{
  "time_shift_ms": 100,
  "n_mels": 40,
  "win_length": 512,
  "num_classes": [8, 6],
  "beta1": 0.9,
  "lr_schedule": "wsd_sqrt",
  "decay_fraction": 0.2
}
Rows from block 5 of a small sound classifier, named by matrix and row number. Each number is 128 + 24 x the weight over its row's rms, rounded and kept within 0 to 255. All counts start at 0. Numbers have three digits each. After the name is the row's rms in percent of the matrix's.
After each channel's rows are labels from the 100 clips, of 14848, where the channel reaches its highest value: "loudest band" is the band of the loudest frequency at the time of the peak. Only what is clearly more common there than usual is listed. The data: tunes sung on syllables by a formant synthesiser.
# conv: pointwise conv (model.blocks.5.conv.weight, 320x320x1), inputs 0-159

conv.275 104:147108155130098074094116128148148095145177156179153101156142128144108131122148156126117108140111143113139151126100108126119137157113141129115131134117118139171121134133120171103158117141116169109171139118157105056121129161059132145145144152149154086122142124145088126128064122162150152145146159161095143164135175124139126115126150154156106111168111131171138121119147127132173089163096130153110134128114118106107120158106147111125093155143086126095129157084078100097089147146152132
loudest band: 250 to 500 Hz

conv.251 098:108116142116142132112129147117137116168080161109143150134132136139110110124138169146094125122142163134132146074125130111157143153140116165102181133109114138145112141107100149108148134129144133153102086113092089052099107076139112121136130112071150130109161138111115114133084117129142162124101121121118135160097187111153157165149141159147134119157097158159096134129166104121161143147139122124107123108122147144091095141098119130089146123139109117085066156131087117096099140141133143
loudest band: 250 to 500 Hz

conv.136 109:173160122130162123136130099134106195136105169147119114129139126124113072091119087105152143112127138115092128147144143103109102145177128143131120139114117125090152151130115133130160111118145133130139103090137067140114098146132111152150084150105115128139106090095147113115133111170127116135177129106140114106099142113073155164150106130148154100116112103060139122131117152102159121134071087123150087126125124155131137151133145124116088133172112146090124131109154119070124107120111121
loudest band: 500 to 1000 Hz

conv.249 095:132116152137135161114118144161118091126144179112136107128166118131127116131134151122146120112166129120121158175140100126117128099137123109087144103101103092107127123152108124115114085132066142116154122118098111138123126156151180132145097116114119139163150162135094183124162086127139141163126121123106114125101135108139160134110126143125105049129120145161118108139126098093111126158140108131101134164178089106129122163104139083102091105136133105123107129124114151125142156148107119
loudest band: 500 to 1000 Hz

conv.247 099:170120083126084128087100129157095108135135103117093141081142137142148110128112133135122151117140127122089077119139106135130108142111175132094180105110136132130137119158135102110139154094084130136116149122170142113127107109124112171102120118063155122133140156112114165100101076105133122125115100148126148126142146158129160108141157131128114117127142144148099142104132062113168127106110152163120112130121141163146099094136162112088157133139162119111124126145101162173161123131129165
loudest band: 4000 to 8000 Hz

conv.148 113:124155107152137119125152100114138148149130140083115134137098127131146117093140084094102162132103164115135095131121132144139063123137149095117104151153100097136142131163136081124124118124164115132108091124087111133148125134131098155112112127142100086167113097128087062113115173157129143108116125140124089136127092113108142118102118086152107141138130161062116103132178104111118084145124100103128107117121138087153099164154153107139139091145108122109117149132154131120094105112114122
loudest band: 500 to 1000 Hz

conv.106 094:147092130130127116180128131134142159123127119117122126103206120130111133174099099132130118092147156128176139133105104177151129085164160119115123169116144121127113080163101139135135131175118126066136109160137123096098146165069142100121157123134105157128115131102117111127072161147164111140141161158095173127161132157131170122101123122117092110086157138107105117149149119131121120104105130091147109140131076131162154128114105114149162127147126124114139115130090163137149139112148124
loudest band: 250 to 500 Hz

conv.103 104:122157144162140145146086096117132103130114099134151143190137133141134092138164079137157100094107127123132166123095164134135106194139117140148156104129105143163109149094136139127123186114128125148112154145120171095096107179096115107145137081111123111117132159101116099151115146171126149107110088095137148157139138133103089113136134126149084129173124128117120122087144131112104128117130104116133107141104118157154128112136114099071140164104130114126156084122167125123127178113172162
loudest band: 250 to 500 Hz

conv.65 098:137118109128112101134173126123134124160127145127116095120142088117106145168108118120104130110151128110157100109134151131098133144109178147142158113143099154089157121099102092120096113161165169146132122101088105157163091138149119135131147136125107087151097078125156122124135123127168089109171116165125101104129078087116134109091170132095122094122122128119129120176106113099128133110130144158069109110089121101119115141142176114112115107155130076130120151105143130126112130135084141
loudest band: 250 to 500 Hz

conv.11 105:156091137123125143135131144092119147145151138152127137131128095181102091147118087135133144124127141114118121165122166147087097098128102078111097106127095122149139141144122133105121112152086099185161127166110167149094104136127143116140167129110114136170125152133091140173115148172130119105148147123130159124142113153101151114121126096120169141145141121095139095151156113157161127119083087168143083120137144167126136130155132090078143092071096166116122136129114149102111129108069144
loudest band: 500 to 1000 Hz

conv.215 098:140132138119141185121165180153112106123138106160073119157115137142160138112129131122091145114160180123150147138140124126139124167147081090112104126125155153132128137140145091128132110126136082149113108164146127126163124154112090106137124163106143132150118155136137121150128147142179165138112111146109109117120151125105120134161114216106158151100131112151074147108168154123146114155155138106064101131113109119110160125135115162082168123140147112078128159112162132094138160112119152
loudest band: 500 to 1000 Hz

conv.21 098:188154142114172160117150150080120129142064139099131093151148128081158091127117111103109152137133173136149132099118130113131098162115146151141142166136118128137101099153128100094110129128124135103108109150110152111137109141084114071133124145105095140108105114070140121064128142114214130111157157127115127145145098121097131116116108094133129158121126128120114101149160122121172104096132106136119152157105106092133144081140143109125148074143131079136149142177140134123123146119080127
loudest band: 500 to 1000 Hz

conv.71 101:117102116113142107138131139128136095105122121178167103138099159174101131137169146148177101108182137075139160091126147107114127127129115132135152111107110106142169134142129140132173094128145155099153118131125126071154141134112111120147159145107138139148108114158101136168090102140114130146136119157111112158115154110097127147103120148165132113163099140170166107090121130104127125182144120132119138140080106111124150133155148112099138092128073131144102157118110147087092121141142133
loudest band: 250 to 500 Hz

conv.114 091:137101086134108111102121099158127098108130126104125099092136122138135133082117082153140110135132071142133140113133106104131101113124158127114147126103106139105162151091125096152128137132146135123154128099149180097143152172059114164163109151143114122097128132087133139118133139112156159138108139143110080128099108166161106160103117109149155106121132152088162106143091106110113159098101123167083098085067139108104131163079133165129143104136156133151140140071132155109158134122143125
loudest band: 250 to 500 Hz

conv.206 096:137125111126116132110143128107141106146122150092107150109142140123113124129148132101104111115137141147095152111139145123102127073120129120123104083149122135129158086126120160135131102125128143129120113105119150146129148117140108107132140130142136077130147132137127115115092139062063098110123134120111155118136159116119107136145105156150146196094126200134155132115097118135124126148169103166130111181138139144093129120135116094158149130163134106116133091147131131081129139162137138
loudest band: 2000 to 4000 Hz

conv.290 105:146138115080135143081122163134128104084098156147122150134155122154121096158138147151146127090124097116107115141098148117118100147130142137088155131105095098125132141145137160143157152117069138165115084090107097147106102134090140130114104139120163074143118143096098119051129121130112092128106126150134112106135114101118122129108132143132114099145119143103129127132138146115146088115106147177069145138171130142102089146135154075102158152081092151092139119134140143140130140090115134
loudest band: 250 to 500 Hz

conv.164 099:147141128118102124102088140143123099141144163137166123160163122137101106127160130108150115149093140148137104106136144121124124136142119128126125153108145141163158133102129148127095140148136124125133071142103114077123124152168150087151175130082128144069148169141094120140127111186110135117174094124147085128074126081093128152115107144155136139143134143122132104078122137123093117106113147168117147146144144153123090129109093112149142112116108148083136116123145136161110134114103133
loudest band: 250 to 500 Hz

conv.187 096:157145155138124117128110147155141130180112144102089113108146136172135165179132119129143110113195147124156162137130072079105160126150170128116149114152139133138138138186143200134099056118126121110118110170158108139182097103126156111115165144106113149124128159132187113126148111106144150096145134163184087177085135102127163131122165119156128128139122142160164151108137124163134178111090148142140142121149116117146105107143080160114144102097165158142134157159145163124129144135141109
loudest band: 250 to 500 Hz

conv.188 101:162091132141126130144106151160088112113146126077130148137146167131110088144148107126148137120107128158129112135111112140157075098116125128110067111106116097131096130137128112137098119145157070109120136115119132129118115090162127122137135122094124127153138145113193159111102085124130136101165142126185084148142120163152099113134123110171117172112154105142097094130135157152117143122134143130099147108135141120133118102120130124156089101157119149137154081123106142111115156166154089
loudest band: 250 to 500 Hz

conv.256 092:058086136143106088145124155083086120169137130157133095117106140107155122160155148137149114137133122114183093117110152113116142121139059145118086140148112121131131144124142114095105160122097120158124130077115124098169129172127082129096101146134138113146137134161143100138078091123136071106139154156132130125122112105131171143137135152118145133137117113162160148137144166116122127144116152142096139088121153104143136101119121151114131158115108122140102102104102182158113104149093132
loudest band: 4000 to 8000 Hz

conv.200 098:105134130127092129125163139118154131124124139120082119118095147151152142104117113123126112078110137137098132138096134110126121135158138086130143103122149110122137133141139115130146123126118114091151110117111130129143177075121095088144159106159144127122134152166142137128124144132151100149147171140137149124129143123109133136127105222119131138103132124153112130123150123109113145157126135089160104075100114141105093129136161167152156145144141118094129150134157087140135135148127139
loudest band: 500 to 1000 Hz

conv.173 091:088104109097103154129099200092116097097137126126133136122149125097139091103091132132130091124114089115135150132115128092162088132132131163154110097124129098126146110106134106124108163110104126115129121108124156118137121097155088173151093112092127117161091127146149120118117114123119105142077085172115154162141124130136158110124117102160102146127165112130067150172107098150150129125111130124114184127143129138121153099130096145093132110148135105154118137123101147127142138187157142
loudest band: 4000 to 8000 Hz

conv.311 098:113131115093113109075103133134150102106125134130154192178165151073131096142110099110156120185101108082181134148137163112110094135098141157127152094105162122127136110129110121114117127152148169141159119135174154135182093173111129139156140146151095139107110104116155108141094153133107094123146126128100157116150118159123168110120132089119104104134156121141176109099132083133111113105126136119114096130096116124105117133099129086130128176161109120121098116133113119126137124113127118
loudest band: 2000 to 4000 Hz

conv.232 101:111144095102134123105160121109158136133153121107086122124142153119147139153159130135113135163134112134119148101125122132120098092118144092166123093124147145141115082100099095140116117131099124076132083146127177152111077135087129140152101138121121094097097099128148166144097135129098118095130151146125128107129140112136089134189108094116104104110145125121153122096157141125187146120163131128118127157138129096145122112129157117153093164158119126142116119084147137069131166122128093
loudest band: 2000 to 4000 Hz

conv.305 096:113119118055145135124147089112120120133106114135148113125090129111128107120137117105127142075129082145106149060139108114120128159097105106140126151146112109134110142093122139092115141138118137131105085139102131137146151147103095113127114108139122102108173122152138094130144147086124133121100125113111137154136091138079098143082141104173119155160169187124144141140138094132111125127181087135151131084133111132141150126133181079112106139149137123150111109113125160159120141117080144
loudest band: 500 to 1000 Hz

conv.51 083:127144135105167087116155159095134162085148089127109132142147127167106125115155157129075159157161130146120133097158087138113131133111114105124134090149172166124133115125104133114110107127169131090114158155138152140128104141132110102122124131109134132122122157119144121106148127135147128140139152134171091134155140125146162139157171151104138111129108100151125112068109121129153189157069104182166117173105124092105162111131133135126168132124137089145128085079160136152161111115134111
loudest band: 4000 to 8000 Hz

conv.22 106:123117139114126121154152135123168110152134116140148183146121132138063130101113121129121173115128174146159093137085121157149119118117117123139152145116091120119118160107130123138107134156149130141137147132088147139104070138138130158143121128103168160115137118140120106111125101146152132118151124127076147074125108097102165116111128136136164138111078096084144138108131131121154108095116119130141072167089147154160126116134135116101090103068105115151087182092133084157086128119045131
loudest band: 250 to 500 Hz

conv.101 096:196127132168135099152143110112120118125160130107114142139153163168107135147169090158138146120141136123122155098084132105126084097144120154141109135116097105151120121108110138138124087117114121142132128168132110127106108101150128110152141115188111171101141100158131151114122150131145095110116139136097193132096127159120162168113105080118150116115102091117085113111145166123137097116102135108146118129164077106134142155116111170154116163097120110123100148112136153091118150149105113
loudest band: 250 to 500 Hz

conv.316 103:113110116123185149080095147153129148150089116119136121164168115161107124113126142129131106137123153120160145142076128126081149102145112132096137117122133119144151078127069077147137120125135128167109128131117137135087092116117131116115115132134116099121144135133120161126113146089103151138146119123176137120086089122132133090121106139132137158141112136157126142116109134086115128141173115088146131141153183128173107100085147098123144167136116119126162116163127176100107099151137132
loudest band: 250 to 500 Hz

conv.7 099:126153153149134176099120143142139129132148122110103100169092140096102137143110148103177132151122132141089134146117091106148107079154113095140116134126124140081173100149135124137076127116146094174171143117153108101131107132111093094133136161129122112115120105137142184130128120127123123091155122178074128119124129126101132125117108109116117094106086126119154152148107130107088174095083106121124133121146123149129117148139138136110084157101183100128103149166129132171122115089115135
loudest band: 250 to 500 Hz

conv.307 095:083143119146104149128140178131132127092111131127131083137102141143119110146150112093121109139153145166160109155144128125105095113160156142157098099105106150119116151115149129105140111118159118122125134176121129103143177129148108136110151129085099077098121134149086140127136167133102103119130117157105198136080111117131140113139133112100119151115102095078125136090115102175136144093096075139153156156131092126121150139175135130160146144061088101156119125140142143106087172127095114
loudest band: 250 to 500 Hz

conv.190 101:131112125139085131111097117158140169095139137138132124150079157168073093107149146137125107192155098117099149147125117127140075187146078135121114130125133132142150114131109085111181118116094129166124142154121110119149136128112141158153165132169106178129089117131174116129123115095106117087078117155110119141163174147098116160101090137139156137148088135125103130119151114122085120101119149128116131145127107144137120118144139130132142093109125141106106102137103078132116180137136170
loudest band: 250 to 500 Hz

conv.289 101:130125142138109114138145101099089143106093119175086141155198118182116057146175137133131134116075112148104152135117096113114092163138104127106160106152118151106144116166107165141128113149092104129121131142131149147089132095149162148116125158111126152162051147132162158154127140105127127110127164110133106142112108132090084159128099124128096103149125128177095099144171154117161148125142132118174108112169128143109152114141113074114158138115123082136112102126132146138130155118123169
loudest band: 250 to 500 Hz

conv.179 094:118115106112122127166102090094077136152117083105119149138122120115137120108081108158131144129151146091111154102124142079110147142113113140074128164126135097159148131094152170133121126143133157118117114131121109112114131105101124109123141113132108146156124182114100151113112138110128128114101135125087137171102085115145128084130133130154151104101177115119105119092131082119174115126118122124151124083132113126135122111113135111141103124136163137126170168155121144089107174172158144
loudest band: 250 to 500 Hz

conv.171 099:159133146126091126111145154178101127083128084123106122131124146119129168118133121159135125137110136173144169103115171126099186143096127153116123128119147138153109147134135114133130153094118154117103138148124138134127122113145168137120148116145118099142138149155108133100138120180131095125158132124102134130114131154116139099158151118141088170117163148138139093138093096099127116132133088111111125103112155150115159081166170123114093131139151147107113125104122112119106159091112136
loudest band: 500 to 1000 Hz

conv.194 105:144149167148143116117138108129148124117129074107106168096101143096142174120119141122119126143139149135136161141158170118129188124140099115104122135122144147152147145087127139128120087129116127164112135120149147128158125110131120117138125067099083171126148152116129126116141118131152122132128112082135081113137144132112136118149159081107114116126129166139153085100143166119128139128118096126162116133137153097162131125164113118101146126161136086146112113122127167112134136124087126
loudest band: 500 to 1000 Hz

conv.222 100:148125095135095153113141128146130158130116101109098135157105115147156142139141109130156126148088112084161114130096131119062143118145106123119151149122166165110098124081134108118115110126117151138123124118133199133164160127122188148122079078091129127072122121114133113150120141103110180128159133127142144134135118123120131127139147184114119152100126143156132115138157163117179148138119129097179132117105125149111144142136129147149165159131105099159115119138124197124134110160126116
loudest band: 2000 to 4000 Hz

conv.49 099:118157085141151141140092074145118115105162117134142133134158109103116159124103135157117126137146054134078165083112161108120138095154149150121093131101120170134152088133106114120095120152112083131100155149094105111101116164133074117123121102119107132122139132136179099105131143165139116077139127141147105129160114106101090123056123121101140138118103076110120134167145118125136132101081116084130153125152096129156154114149109140097137150148164090141157130118111152165122143148115127
loudest band: 250 to 500 Hz

conv.317 098:098091173117113140106130097105101158122084088108111116090118146143120110148115113134140098115163115151103103108127141115136118155136139090131116124138094123115121128135140125118114136064171126113121174122123144090141140152133132105096120112127136131158092140090152154079079145169124157142107069140097106120149102146137108151134149134094133094101152129113168112145137146158151090138123154146096076135142191135097157142169094117161146174104158090168136152126092115118125093128129184
loudest band: 250 to 500 Hz

conv.76 096:090135134165139114130123106111147158133151112174140146121139091117100115193125112127133110119122082125149141098098087089099130108121127150113140139174104097094146098085105143091119158108121182121117119121081097117151187164197124118117098153098136139112118151137100164144126140131112162107127126092120153117150091149130187107119139111131179110126129087142138141123142126134135137182128160103134077109099163108112119128119123144085099107094157155134113074132147129109143150173131148
loudest band: 250 to 500 Hz

conv.27 102:147134145160148150135148131100128125136153165113131158099112136090134142123170121109143144090152171158124098121154106121122094116125116138094162120125126107103121134150123083163101116102089130104150140138191145120152122116124108115154139114078105118108103081135124141075143102141102111119157117133110126096104110089122137115140109106194140114128115151111109164154093141173143153092085131129113168134120138175121145190082159138138129103172155112159169159170101122111102152128155100
loudest band: 250 to 500 Hz

conv.47 101:089143127099109140133146107145109124099116118052155114158167122096149103103119121126112117115123108131133127147106082076141105149138152095096110169133085104145114129130130082097168111171123111113123131143093108129114114133136144124113136129115098072099150127102122124154141146179117152142113121138136178173151097135104131122109122129126103136123151099095173121151128150122175135145130106157120143137120109103069110103144141102143089094150128090101131133078148125158125166169101120
loudest band: 500 to 1000 Hz

conv.170 104:103142145144098151095138125140148119115110111140106142092158134115148170123077131147134124141129129156119172137116099125129177128161122100136135157105142128161137148125131113132160115179113098115111142137096157125117099109143099128132164151133087110148128154083143115122141125107077129140093081119111102138124148119120137138144159095140113167126149147135136131134123101147138139115133113082137135103104121152163130127139137113076097128154147121149121172159123171159107131106060160
loudest band: 500 to 1000 Hz

conv.199 096:117099127169082123103091131135141118156167143149166147111122151146120101135108109110123113116118134149154154150104107159123099122142149107145151139116111147123213078143069125156155084126181149158129107134110107077134090149149123154107179113076095131138111136145094103129140133173122139127128081158164143109118094134139148135115138129143108126134141142107143117137142192131151131130133146128103104113151116144145127106110118133124139122095142122130104144134113087127132116114139177
loudest band: 250 to 500 Hz

conv.253 101:141117158173166125108124122140141135090119092138147145127109133083110133152129160148092118101089167119174150111133113126147137142121075116084101097073072133146127088132099132143135110133092116146144140142149125136124132120110100113136136128120094157154132151151132108109130154102128091182163100139088139139093149112180120133135136127155107120121159154127146136099112154145128141183117114120125137127148136122065123134153162129163149115129116168128086115099093137104150138151133110
loudest band: 500 to 1000 Hz

conv.221 100:155138130120138147146163097127107139129105098141069142130158119152138138158132118121105121098122140099127142124085161153143120128140130118148148145133138126132130138125144152129124124092097136140183097135112112133142109129147112125140144086129137104109125149115131142102130147128109135124150101141137157120140144124105153111106130215115121090110128108150114107099166151170112075156070142136122100105128129152099167148083119161132079147125151120114142104089163145128143115146128163
loudest band: 500 to 1000 Hz

conv.14 105:083103130112145208137087110178107137165102117092050106145108131125159093159131102152165107135131167128108104132129148114138133127144119132100171152098151142086151119105114117103152122116150141139095135167152155125091137083106114105081115127171147117111143135118146144142118095119111105172134074112139087133111097114138112100095156135169131140136120151174119129134161153132088096088138144138091100123130171143114146113128118134127120190149111163117133150121129118097159108122133128
loudest band: 4000 to 8000 Hz

conv.186 093:156124130093092123111115125183155111117155104120112119106144115122134090115120128127125107120100101142160129102124146177118083093092065126106180108109127076115165112124130148100102132077162163148105135137113154136135107157133121094108112109109128131153088125085144083127115145131172126095157131134141100146117124148164148153134144144126152090114154109115127124125200162082125164143155155128171150138089135155146143138158111134146093148112133085137118138100074133085115163163117092
loudest band: 250 to 500 Hz

conv.301 090:143147124157120093138147091142085138177123119100097118118115093122131135147104113136101162102102164112131156122123122131137117155156108150162109122127127127144130106106111110114121121111109080134128106149108129141173125156114135178159134058108114137141124089084108129167159144127088161140100139110130124145097128158075168157187124066160167106150133153112112119158129092095141143108139098125160101120140116114166123120138126146131108158145149137135137173093144138190104130119089105
loudest band: 250 to 500 Hz